From a checkpoint of a small text-conditioned image diffusion model.
Model: 7.89M parameters, 32-pixel images, text encoder width 256, text encoder activation gelu, norm groupnorm, widths [48, 48, 96, 192].
Training: adamw at rate 0.001, 23300 steps, batches of 128.
Data: trained on rendered made-up planets, 195000 training examples, 15.3 epochs.
Rows from block 2 of the text encoder of a small text-conditioned image diffusion model, named by matrix and row number. Rows with one number belong to one neuron. Each number is 500 + 50 x the weight over its row's rms, rounded and kept within 0 to 999. All counts start at 0. Numbers have three digits each.
After each neuron's rows are labels from the 100 texts, of 14976, where the neuron reaches its highest value: "fires on" is the input token at the peak. Only what is clearly more common there than usual is listed. The data: rendered made-up planets. In brackets: how many of the 100.
# fc1: MLP up (text_encoder.blocks.2.mlp.fc1.weight, 1024x256), inputs 0-127
# fc2: MLP down (text_encoder.blocks.2.mlp.fc2.weight, 256x1024, transposed), outputs 0-127

fc1.668:488428423590497628455486528496524549492391411494494556460531530468582480419480515504494453424399443519517450603461533567498472479441520558422498483421489575405532388477530479601574571464484509457479481433445553552475495519544482563458508551455592537490444553488539438533544466511513470486563545578501494512558468480519556497397502456450470441576519502469414501477466495557538467478650
fc2.668:568507534442523450583556482534470433494515551553528504499472422574451495510509478483490557553623559503453596518465451441515567470453444457546448572549512348627437571490475454438499393520537458544485505533544422474507540493431497450614519501532413500514586412509505483527460393506567532525420448496539522509472572548452463590596493506511588574459444504518543506548558481487495545524528
fires on: "ocean" (100)

fc1.686:523513589472443514553543490460480434515491512475453419468424426487433460468519513578572530525542545513484542392541503497556542426472534499529535548521450519530500523456447461534455419498452476524490597600510406445577534455458526474597415423499480505533531472506521496425397518594509498599505449554538476491429472551522494451551550527602543480438478434605477518560554556486512548574487
fc2.686:418524428543562540452504561521497511450407412487532539497551636492580550510526509391432432465422401534517426458555498555453465538541471572503462422404516607444486427523547516553567630515591549496445471391463564521478490536502483515417478522436543481512434523480458491530568512472451471458540538525440512562492500400497576487484467418435460387587570508473510518447394494499459407520560
fires on: "rings" (100)

fc1.412:510447519470540541443484585508494519415449454504461568468597565443609518497452469447468521490530437519492449477472483523498463528455485567424432509503441569522506463529522453556549518494501578523511529450520529525489482518539525552460499418405602498515431539533446539518490473440447463546510493515484534451592466432404592513389503517461426482553486550493463440435547446548511466445601
fc2.412:473514491528479546500536481462480514564437517587525503523417441551483475422496460524538482521410493503441495604500541502550536379452476567538464540481562395467495492493434487566458436512485386460465434510522438546497445453494484445582513589513528488481505402463527453548552377598540534482533515479542551476435570558528463560526544490458628540468437437511508551469412526566534508538570
fires on: "moon" (100)

fc1.578:449394401547574556496519518527497620487380494510472518455559490387540481449499468477427445569529461490533453585467509539535419551478552552524520394449494482506547451448510454544501540528492476465521396403507522528454472496487528542498452643521498500492512599483499479506607446492509455445458524518507499477510542514514531525422435520455457557543534570397482498535429499566505570487592
fc2.578:538533524527475531474540520470536468511543490502513518537444511548500510439475497477544578458456481501465540631484439511504503413427462509497394602485450449464513522542451483581553471489537457532498529509483438500552515553532518433562586473464538499579542444488432509556467487524557546537457494485519486448433490464526490549447547471410577503574509475566505525417516484513525477430536
fires on: "<end>" (100)

fc1.589:428570551508416615385536521471519484431467502438502499523430521480419523379513459500538517490497413468558488596520468499587500446581467558497457527418419501457572451543483415625529449566531445519583524546549473521525506469486537441495532490481491455504449521465492490536487434525497425535546562506451529499461550456521575548493525491463476511551526484523468508441536430523537502484542
fc2.589:564471497460504395650518464494454516509531457531541494506563469519526454550486537581465502537611557453545510364438547530509490551591574416556542509572504548601495534389499501459454458500500601480539529488528567459451464540450502459604461523487589483542584473555460437458514510470502467533484448504649435469571441539485443420416508560550552533419475483501540514540631473432498539519451
fires on: "<end>" (100)

fc1.292:433468408563544544389456502524530553500467532504480567489533519451569571471453476441482423530457450524541457650445486508479479516512453544488484431464518480441535465518525479533551477477473475479579394473534590528402489509553508533463552593506462479467414517507542522608602419458527480422533594483477575500538551500461529523483502491447439529562518596405560449437450451557544487436576
fc2.292:536513506482496496606538541461490468475522481518577481469449570534503458496526516461513576438500513535504551513505472504453478461466532459507464577478438481513502540499473519578477546502583457500429572518400385499547496527489513459605497491467487565560609507505412454473452537546503532573417438575542449474449426458545469509449520454487584462562540417581473542514509541428481518478510
fires on: "gas" (100)

fc1.189:510455572563452611449506532418549459527436530486429504497469532414505428535583544533554510384437436557467456498456572575484525442467520535463488503524416521434588412553414461495467529509476430496493478520446457505509556415591521596401512384550530541401507472471568551472422525572530517523552544491429447574496441552529515494477587417513459463457463489519447434486495526511518479516583
fc2.189:441553422478553470470548510532464520486496467525543507494540491569510560385454426450430466581485473429509527643503425436540493530480455519544470454431577490509486562490555455608542492500527498461531490458533547497476443513418484413544504597459443443565453526499424445538609407452517490467476492481496563458505563442463513540510457536463500501543530494467514562472424450506460510531510
fires on: "moon" (100)

fc1.113:514521547530434547515524465414474463567454543481483403484458425529441462472545491573565505489489483466441511568407522480536583439418467556522499548508502482450583498485419466486455451470464418520519463588409374516474515427527516527523505484545498598469545423482549482522467482619644506504533424500501523484527463526520462537512595548508555447489492460506464488499461641513541576522481
fc2.113:485484440494542473429430545503487508421497476508512583493513563471528519505437486409419445519499469473553455497574478454519433539492478536497472409460503434497467498533590506504510544544537482426531487412500582498522448475476508505444476550476411422475410603475499497493575495405444473474464588505450514499482492459455549502578430470468483481542573500454472518464493421515456482515475
fires on: "moon" (100)

fc1.476:517453434582535424467484471568522563500480544469464558518487497523526472448480547467507419507458480492529460598525545544478511458525519510535485483565569499488503510434492432470511548504443520530584383463524572429425465520553507501574553555530542380438462468527531544579557433509474504408483581456629487479506508486468492487417515515409598546491483594440611432375478413465528524472526
fc2.476:457514579462440627534505507460471474499491414488481463434501551462475497533529482528529573435542515486486473466519527479517521546523506499480526535448402534467525494553483542609471507460548462478454587530427431570562501497467483536427451449441494608504572538417485449401426566511507516598452465588400483487514449525536492513520490507584400456517527376546368509619495591508482497518551
fires on: "<end>" (100)

fc1.692:504530525462445497629554473500465490502489486476507424470422436510429425447469510581583507540597537425491511465510478451580525447496531478540534578510492514570458558426436447589442424456516490513549598555535416446559497493444530439632445524452462485539560469484488460452437512562522494585476419547564456480444469525492480498512554560537576543477492407581484572530579544429528575573474
fc2.692:455497448561545559458466546529506501493422430471502527492529591487589549521529543425453443441348416567512434437523523637437454506530495574484498430434524561381513359491541557485586625545522502498420431406456593513451513559534485549421515487447626541478430517511495516534562525513488464452578533521509493517500511435506595471436484432433474389554559539442562456452380552499494401488532
fires on: "rings" (100)

fc1.493:552472453448569426504348509475509516522631528527521491493525510535533508587411479450468463564485530445572494532535528397494578541503432487442485471536583361499448630543613597451484514447482480478534482479463514525480481476511469540466505524488429531455467561482543531531538537430539457441436508483485525450520520517477420573578410530487501485513548532431497506470505556519473476492361
fc2.493:450529527564463579501571522513509494476400487459490502499502519446507492376525541543515509406443441569475509479480471630502395480477577523513520504441426574371567356434450440527529534565519567542463506502513620480499548557526549460536537479510626476537517464517456481498503456522456508549614507524559461485506431459530573456344546456466511457522505530557530487486489456470572527458588
fires on: "gas" (100)

fc1.40:522528582499435494536602435448481466574498519475448395495477413566445485487602489595572523499579536490458519504411526440523568461486509471566517587529488546554591527500377414500436422468431452532523515607458358463470538426494497458521496452529460549502578426463524482456411485614614494532501424513486487549517513546570417478528623543547514471462473443533464485534533573478526587524527
fc2.40:441485444531596512415466555496502515446433467492497584495546571457547549502483495411403435465470462523546444453607478502506430576521486530476475360434496534465409471544640506532512590542575553486482506405491568512528488486489488531432470524462432433471403565486503497469559502395415476481492581508422521579471479458439588487536375451492461435528577499482462517498456427519427451537507
fires on: "rings" (100)

fc1.738:496397374518582549503513557505465579472436516541531515363566514408602482438466467473431487500529487516548425555453513533514451496471539560516469439484520515497544403382491472537505514540452474435504403429501518561444424518510529566506450612485540500462515611542527490504603418488522437427539563538531502473553540496488513490400501524471451499528574563375503511476456502565545532468589
fc2.738:536546519528440517500505489502538507497547477480515520524443496537459483441463503484548594471475503476476547641476440512496506423462496474502459618495426421473521554517448464572544482454536415553534533526497420467561515549525514422556569484470542502555542460480441498542445519541535535528443501498528473431442479453539494539436554494431571521568500467563514519445553484466522501430518
fires on: "gas" (100)

fc1.155:418466516616509636455496475507537566482356421473471528524473490436499468372499521545483456385458495507475396540505519573584406529485540519433526445406472559343495403453503424641492552506528481534515504454553542492505504537494501531507518521515491492472442452485502483506602429505482524520553530489478483517502473503459615470430483507480457530508437473512453478519501469504519512497636
fc2.155:570511466426512381611553488524477425477611570558509480481504496600519492587500477471488516561540519529460593449438482455439576495380435440544459572602573386627471591462478542415524447466474507530449463537532465481450522481469513467595482486532463510546559470531484506532472513522575548488437456493584497511511549510523420515572518526512561506486485533487582507514526483443504484510459
fires on: "ocean" (100)

fc1.487:492428494503521567449462537470517538445437470492523588448552527370564482491450455463461511460520491497534481453480516572473456514435482567398468447516405531478487395476512443540569532518505518464540490420537606513504505575547496520426466475485566472492449585471485543517518441452471490507488530482463504490526432494417562494420505480525411515504545554445460447417583419594528468467593
fc2.487:458567508531479545551549474459488483571449525566487519523455439595468470408492453510535499495459545513479539591539490462519532414503470500527449577444547447514437568510471472633453441471515414509415496542533422528511474453488491426582497534518476468507558404436500440493497428537511516530486500490498516515429553528523435548527493478473596500470485390574494563494427467534494520557584
fires on: "<end>" (100)

fc1.432:476504453634517490433508434539521556490422522491486561524480492504483485408483530504509396480443470503531452623510540531499471456546537529528513480472545516471516475443487365526515556515487508528568409448487526438437472491528482501584563573530502383436436486489542491565557407530487491421534596475581497496477482509447540481386530529420577508497504551450597436412464428477537520489572
fc2.432:513462564445432612569522536505476462438529417492514443424487583437488468556508500482521593456538503480462485477515527473493530538451515504496525556492383497487534502537467553588478521473545459462474610538422422546588506519452514524472441448437497619535591533442461471436418590521486536594408442587451462443501452515553508539525511501587431473532517413541394499600524600478504485525519
fires on: "<end>" (100)

fc1.151:484401409548533604490475554518493575485406505498490583435500517348611527479465469507451449484516516514544453543445543530521430526449497572478477452478495493473551409447515437522481548562510500427502431430490546533479469493538524592486445570496553480431501616520520511525620457473522467454526558521532524493591489519484557531405518495491421493521538576421441487478501472577534564433630
fc2.151:528569522536444511498528495481539489531526493498508511543434473567452490398458497482541576440436505476489559629510413509496514411476466472509425602455471398465483567531453476609538485441526423544497541529517415466554521519517503405558595482500556491573531428451436481511449484558520527544458498467530469453425501453533488535454540483426589516552489437595506543441496468481482497469542
fires on: "<end>" (100)

fc1.108:418460441566492563402494508576524567512440514476467559477496499434523554437496503463482449484507478538534459569479510558536452498530482541482500427422507519420552427480513473566541492522509470498539431455536558504455509515476484514479517579490529482450452528475486517531602407474503455455502561491469554477539514483447570517418493529423396532555518610431506436478487450568557531450603
fc2.108:566533490476490470605538498445499465493565509546568496497447544565505474513495499481510585450486512528475559516481480507438512460439505435515453607523458441531499576499468546569488511473554483499443550541442413490514498513488500432607517516502516579563602472508434462514470557545507577564439459522563460469448460468585437517467528470488599526548482446556505559501520509416492509449485
fires on: "<end>" (100)

fc1.516:522551518467462498573566480478514477563499470475497411493505462559471502466569512521547520528537525431473505558317478441474558479460478494543504595455507538546617516470383430496491463445505436547537489529426369490430505507495520459510514496470510607563590421477427459516456512568679481505485379519511467461587496486528433485478619553495539458512490467519499511483477597451524557495516
fc2.516:509428476507524492408432535504490507458481509512489581484469520427497505512451517446474458473479501533541464439613518519542432513523528531468521392521474463441430435525595514453492538577511502412506514471476556510578450479509505568466440526488445414428386611507567510478524502423387480481491620509454500521432477516426587518544404471517497480482573513459476486512508437549461479524452
fires on: "rings" (100)

fc1.260:445460399567544590466471559499544552498404467510524546416568534386557474460506528446444473506485461556544480547411529557491398524441535594463489459439487505444548395422532494564520581523503478477530406418481532559470488566546530573481478583465570495474495572504509467527597466494514455465559518547519516427579488445453520515387480492471446410582582512422474468490443479574579513478607
fc2.260:560510519505461499524532482512498496488529487528550523524416469562457479450473497492543575497517522474480562624488445499500533407468493477548436623504461392526493569494441456553520457483522432508522525531492421459548496521487497413580589530489513505530554441481478464561467466549528537516421500486537481423433537512535505573463542499461585571532453458541519529481529470470506530451532
fires on: "gas" (100)

fc1.525:488395383556496583486490548518491593503368508500487560439539537388581454444495520488426458514535496541558471603443511572529443538458533571489511440436513500512518421419492474519456580537530466468523420441450542573506446536521523561499471564502490535481497597480519487490586428460511459457473552521532559485553479491473527518397440482434404461561543546442487489473446454562516569486643
fc2.525:533533533538445552470545535464528474498515475519533545538433501555496500420468488485539575459446483491496535646508454501511513395477445525519392599485450412456509517552422464609551440490523449506506514500531429511552510525538511437580581481469536468559552463458453490553479431536537523520455507480521484475436484486537484553452565449419597521561497457575470520427513462527509495429579
fires on: "gas" (100)